config = dict(
    rotation_deg=5,
    embedding_dim=192,
    kernel_size=3,
    max_steps=7800,
)
Rows from block 9, named by matrix and row number. Each number is 128 + 32 x the weight over its row's rms, rounded and kept within 0 to 255. All counts start at 0. Numbers have three digits each. After the name is the row's rms in percent of the matrix's.
# convs2: project pointwise conv (model.blocks.9.convs.2.weight, 120x360x1x1), inputs 120-159
convs2.0 099:112123122141108112144134126102111129144114128107049143140146182147197074109117172200110211132115109125206184107162140113
convs2.1 102:134157116142128101107116131153163106137037134118160132142117204150142141113113144128127125156110098168088109126130145138
convs2.2 099:115091113165157150121075115079147166103123117129167131140111029115152170128151145078112064121116119129095140171118142177
convs2.3 101:108135078131107122161117103096110124156116108093085153143144142117117122118124121175134123109132147116092114171125114108
convs2.4 099:084100154153159145123148139132140125148135143165112178134144107122135255144087127140137205174122080151111132204154126169
convs2.5 097:090070143116123106108104152145124125122120135128111077143171124148134168119130107096124139138143064071114167071121141103
convs2.6 097:135171162128125128149165160117103158143124145124145140143093147100127127129145076118121131112128124127078063189151124105
convs2.7 088:068133099121114185158175157017113111149183156109158139169178157116086101099107129119134085141127110081155098050061097103
convs2.8 095:169168059126170146123097170137168111138161141126138149112135135125168202143136165101131121119096153143167080115083148128
convs2.9 116:090075124070105134167128150166161134131153136125141123131114115147099116136071130168079084130177142176135137123100151128
convs2.10 096:165123123096151122087105144093143112144182134122078143140139088149080205134104156074147112117116125094105134138151112133
convs2.11 095:157121120181148124081123140165129135172115115119074118132127168122123119124110141173090133087084129132098086183166169114
convs2.12 097:085154150099123165137151157167091152146180130137180145140153159149129162123150138097142127150122150129092110155113148124
convs2.13 104:085136101139116126106138138148105172086109111144085121123122136138092096125101077141159107184167067058072149092106133144
convs2.14 098:181189100125109147128153104086102140210112111100173132125136120187183118109082091108096128139172127101115142172095131140
convs2.15 100:155191083118119085165100185177141162142151110195118135156110150146089123109158125101136152135114154126139079130164141141
convs2.16 098:094149153139089123066103104104129106106114118119187116140101150122136100131160066099117151151131109112130153097137121075
convs2.17 104:111144114155144128107138084172102099136091125056114136119137067123126127134122115073087138180145112147127163116135090129
convs2.18 106:090111095107141108063166168095135146107105122135182128156159083070136133146128105146112140124136094123152127127143104131
convs2.19 100:166130156113169145174123158082143132108162146124124125113114085162114081129118117164113144171145161162183133139089151099
convs2.20 102:146093127164185093140097162158174144168098124184116114119168154094077164123105147094143147170113128124117163142099161140
convs2.21 101:178076114130127125199085154201104120162063149200161115124124057140110087138138146181160129127139105130153091152087102139
convs2.22 092:105089067155136140171154147098130141142134157136092136112127115146128148140102137071164097125126126133071105162055107139
convs2.23 099:150135134141142165133114115160127149130097110176109138108137051152140125117077119158155197095109122089111165164052157111
convs2.24 094:079116089102155169170108134061128109149108150155148148139115136186166179146160136109114144108133120131139120161042166156
convs2.25 103:063181175103149113141135180099146083189122156175145113141115194168109153143127122134103094101151122150084055118073161126
convs2.26 099:110138089120157147078187090105094120121113107193120145125120171126121146105113114147094176151069158131122205139144127142
convs2.27 095:138111113106144142146129176071140104152130158196158116123107095127103048131108058140153135097166136172111120158136137148
convs2.28 095:208138139113139117145107147154181153118199154149143146110122153146127167148121163167121126156098113086148122095181133134
convs2.29 100:126090105124158097129148126193162094162193107161105120123156145087107133082154113203138145194131158130117163078103144115
convs2.30 097:073101073069100125072173081082152163150170156117082156103119112133119118128131134102133146155148128179143108156153105135
convs2.31 105:183199152123107114144139126174114131128112117119223121139091096174084132167161149129154104129146154164148187106162105134
convs2.32 096:146165135190064115110139087131119167162153139123085170120135149114085193179104131166116087105168207187098133140168143153
convs2.33 103:142079102122198127149165128125120099137132148131189149128134070135160108119092149116135164134100186156214153178158122102
convs2.34 100:164144107158146124137094153221127122114164106084065131126115123119143149142126131093134202132138125139085130128110131130
convs2.35 100:124146122144176114171129134115124138144106130117139167127126158082126139125115168171099172130102188130147116033154177098
convs2.36 099:138137104123196127107145126125119133097121100084134118087160226120185152117131160134102152089084153120076166135199159110
convs2.37 102:120137173137057124122147082193128144129107126158135136134149044116158102129092088112125077135200137144098071146092086126
convs2.38 106:169099137124104121156139068137082150129128151149097150099120116073129140138161110134119152077144127112103227058121138113
convs2.39 096:163098156087132113102085149140107121150073132142168129139115135121118170122127120071158144132130170112131130105150117123
convs2.40 103:026133186161169100107074120138125119147129111142125135147097107127124112122113095123116167167144175087150096103085097128
convs2.41 105:182157122138112129127143085078146112091184142122165143142130085129109134138128149140137159119119154145137136147104150125
convs2.42 095:149176154126142158121130159117141149159111112146169173127115156126151118124183110166139089073169157159160112137094213086
convs2.43 099:128136133097123121132138173059124099151239148156111155125152140140145101125076158174141159132109114153185143134162140090
convs2.44 109:093150186127164143192179157162117173185154112113144138111152100152140115176096158099148154105130126117166153112121127154
convs2.45 097:142158121136130138150110106088125139124144113177163101167095063149127144148085145171118175104158109143125138155092166131
convs2.46 101:089148138117128120132132086062129084146065117109148127133102125137110120111113124100104095124112170102103127157165110120
convs2.47 105:131171097092067117157110177130140109106153138164093084149105151121134092164117165113118071166150143138054127112049134125
convs2.48 104:120107104112108104084140188136112118100165106133123143141118110126147092123118136124176162148150132157166062052103053088
convs2.49 093:136116107112086156168135152098130140163169124103082162172128069121155113116152143165107139110124079101072104138104141135
convs2.50 099:096143138128113101085158148095159106127179124137128122117126119137146152120146149186142071170157138102058081121074151063
convs2.51 095:077189161149158150119145169198130099133094103151135153167117106129137130166116147174137129109199136143123124136103113145
convs2.52 102:154090146165128148134150111117096151148140121096137112152103184111093151131123126115163118139136236127130144177096128117
convs2.53 103:150143120149109121190144143199101121120185123120132100116154102151101145134122153123110169135152152152144188133193112124
convs2.54 103:185143126133157107131085098202136110126121114115112147121121144128143095116143128128134152148160126156094166138119143126
convs2.55 101:166150155126163130114104123116128121113108106083163121127094089131107082130162110129148133104129146083186129116084148141
convs2.56 100:102153121123159089123124102149141104074158117215173119137156158136111167108159094098127099089099179134145118113080152138
convs2.57 096:096139157147153108128169069175127113109150125156154124143106140152142142127189159164181152136152189137175048105102068170
convs2.58 094:130179121118104146138137162146094108135082126085133108168124113109167110139149138139130134105105132179241162156172050154
convs2.59 102:144077057099148156101154121172134094095116102131111142125121131105144157125088155168120127104147119142142091129099117150
convs2.60 098:117132149152097137108151143216106133074110131104148120153160123135138114114182094117143079065161089157118170157206161124
convs2.61 110:117170156146111137162183114109163141078113112103079085136103137109131174141179059135114186118108243113070144175126195112
convs2.62 096:091195114117079112110145066148098077159127116143099120105080105118135134107111131104113140137088114181064156177160163135
convs2.63 098:130175098116199140155116109175091152139121094114156107127115158138118053166147133138125085102081090125127099207093125120
convs2.64 096:144088145127151134183100119079061130134105114101064180138137094108126149143122094112102154189135127130127098105110128142
convs2.65 102:123110153117088102158148085044153083166095152178131146129136156164138122148134115065064162170157101179111106236130109133
convs2.66 100:129124128104119154138166117160086125119165142098107129152118128182148161119139120098110112124182110119086216124106106125
convs2.67 094:097124086124142076137121084127210157220127111125124112128098069139130107130178131090121145133093129142169107090198096147
convs2.68 096:105109172096160101110103148175138066112150145105085118109138124149074124097147129126105130185116149146173095100109070137
convs2.69 098:155135133144122143101132132231084139141098123148095107136112092159103149140125136199134091145155134106069175192136135153
convs2.70 099:161172164144139168084177122180119118176203113114142154147130086157123104124146138184146075099154152102065090195092126125
convs2.71 097:175091183115097133131167130070117113164125133170161097161170165045099113134167156164100077190106146139101083097096092128
convs2.72 092:147075134119133167076104176174132145163147132158176086118141052151087145097133126164135100123119036140148137114137156101
convs2.73 100:180175111120143136092105150052111132129109116114163103136170156152125161103149146109121156074120120096113140138145105121
convs2.74 092:093120091115111122182134207137127121140144125183156093160111087036158134111131169102106093157106119091125167088209143128
convs2.75 099:126121098139130142076140128179144135140099125147179135158164154169183166160114145141133197129147107125179078144192145140
convs2.76 095:194139095149084113139083168099100143134097142142157113125187065124173090106103079117121143163136120123169110118170121102
convs2.77 103:144158090135083139101164070104130167145121100136152097106125058148154087119158110149107099116095106089197112081114116128
convs2.78 099:151072126164111107139120143110098118144132146154077154148101127138124134156108124074108123163118065132138164151138106176
convs2.79 098:133178126127134131096117135162113144103098138153144147116148133129149120120151178087162123103118139112179160108184100149
convs2.80 102:094160092134071121135102115119057134127091119133088144124117187153116115090099145131172098076116114161150143076179157124
convs2.81 108:081179115130113176089199128055102118115106118094117160155144195151094156131153098145162093132138098129140066154213096134
convs2.82 103:131144068095133153104116159058116168125108131129138109120143198125150092125086135104147149115150094160121103144099124149
convs2.83 096:136134159169128124089135134116112121111119111157022105123104143145157114121100133064114118147142125150072127166143125109
convs2.84 103:107103095142186160092112137109080124089145127112127116095118140094144158137095134123099093145166142137125192068121159145
convs2.85 101:089100159179074101108102141186125119114132125098118055133112189104169198140095109127100128144108126131061225142129147127
convs2.86 099:123099158141150130119118070153159157153120127187089081117157127136139102141116124121128162104154070129071122167125120139
convs2.87 110:085161127121098139170042159122149109143224149098146172122151154162125050155137120120125162117105147125128120122137144160
convs2.88 103:148168138117121123124191108251096135115125125121167117155126100113156141113180063165118143124125096136046173109163183099
convs2.89 100:120126084131166144085102081046127164147149118127064078120096099147143130121146144125111148198121125137178085152105151100
convs2.90 097:116166143144113114080121144106076141129129126117023105104145110063158125112129119127153146155086119116152147115173125113
convs2.91 111:121174084126098097134165129070123101098107156105139118169109189138154107147143175134141104119142101150158168075189136177
convs2.92 099:140190154144139105094115148151078124107174137102162153160157122145152130138173126147087064110084119091090191063073085102
convs2.93 103:077146143118103115054133113104087138115130146125159097082113115132147130117143138197130169076094045129125131060140097130
convs2.94 099:119154153162174125113108137072118127153157119094102149107137173137126160134150143082141157167148079136154109143060137089
convs2.95 096:135202147114057124142142140094156135126094148140146133143136104126139118145112131172123112117104127113062090113061156127
convs2.96 104:148076115115138118135141137094077140177123131135105176153131090157061129127101105125088154127149109118123077094136126120
convs2.97 104:162087173143085119167138082146120121136148112159113141143132097111168070138110132181136128161167130186124141076156138120
convs2.98 099:111169087121166129111110088154145120072083101139152091116108123123096074165128108084105140130176148139004113138188077149
convs2.99 102:085124129127141132088146137174143146148072101137127151109141159158149139135126144173196175162123099118078166133222100153
convs2.100 110:192179100100152125187143195102145121157234117127128118101126088120163082155142092110166165110102211127116178180147140151
convs2.101 099:172146112118139141121210112138097177151108122134129154171119120163151143120091181128092169077116142120135137092137154125
convs2.102 102:120104130133161132145174116161150176118156161083162160107148091131147135159080152115128082090115100157175137120137197135
convs2.103 096:090142107136156123121034143170175116121155146135126113111128142142110098113069135104101140145110125118105098128099091115
convs2.104 104:061076126136099108128153100164126135166116127083157071120127149103127121145136140129114170120119220106126142208153151146
convs2.105 098:120113179110129133124153096142116165104151139111093139112143160118128158141127186191127141100189180143090106107221104171
convs2.106 090:098076183124164169105113143116141143139171110126126103121118116093111145126144097041113159202075151095129111075068145140
convs2.107 103:185116126130146116130065169170067138148081136122117146133115127115120109121133152156169151105155122092107125104135089121
convs2.108 100:102119140150100114101078159133139112121085117112133147133135186120115122106108200095152143090116191114167151129165197141
convs2.109 093:188093091107172080099103148126096135074147118113114100152158196142116174123156157092075117174118104139121105149172125118
convs2.110 098:079123053143156141074095082106118084135194131137073124105104183116121135093146133088092109151130085095088117132177094143
convs2.111 098:167182142127149188128165171096099165122071153098081141104159186171159169086109129159112122178146148141128129095051122154
convs2.112 103:126167132147102172101174134146096140146070157128132118136119187135077124112099125166130185137148179131197152160210061129
convs2.113 100:191131118146131102144142138168105125170172089123120128139117157177149165148143088132175126126118155110044145146215161133
convs2.114 104:167191120138079160151094164104147137117172109146116139153126100120120127139055108082194082158145135142090176134099117111
convs2.115 106:199128106153158157137084123060145087117171160108114132118112142144112109149134098135097102088095212109148161147143062131
convs2.116 104:080163136141105137119108124157084128137024127130153122105107234148122088146139077152158156110138120151121106150249142138
convs2.117 105:101152114136121149113096145099143132133146114167112189120128088080139153127170145107104155152077102136121123113123137145
convs2.118 100:132121093120179136182123175169098139142155145139079104118179070120087160136171133158127118138125137134136148168102173124
convs2.119 096:103080170133087171145052151084101130139096122109203190106155154114169176133109133164159180118090136075171130090134140157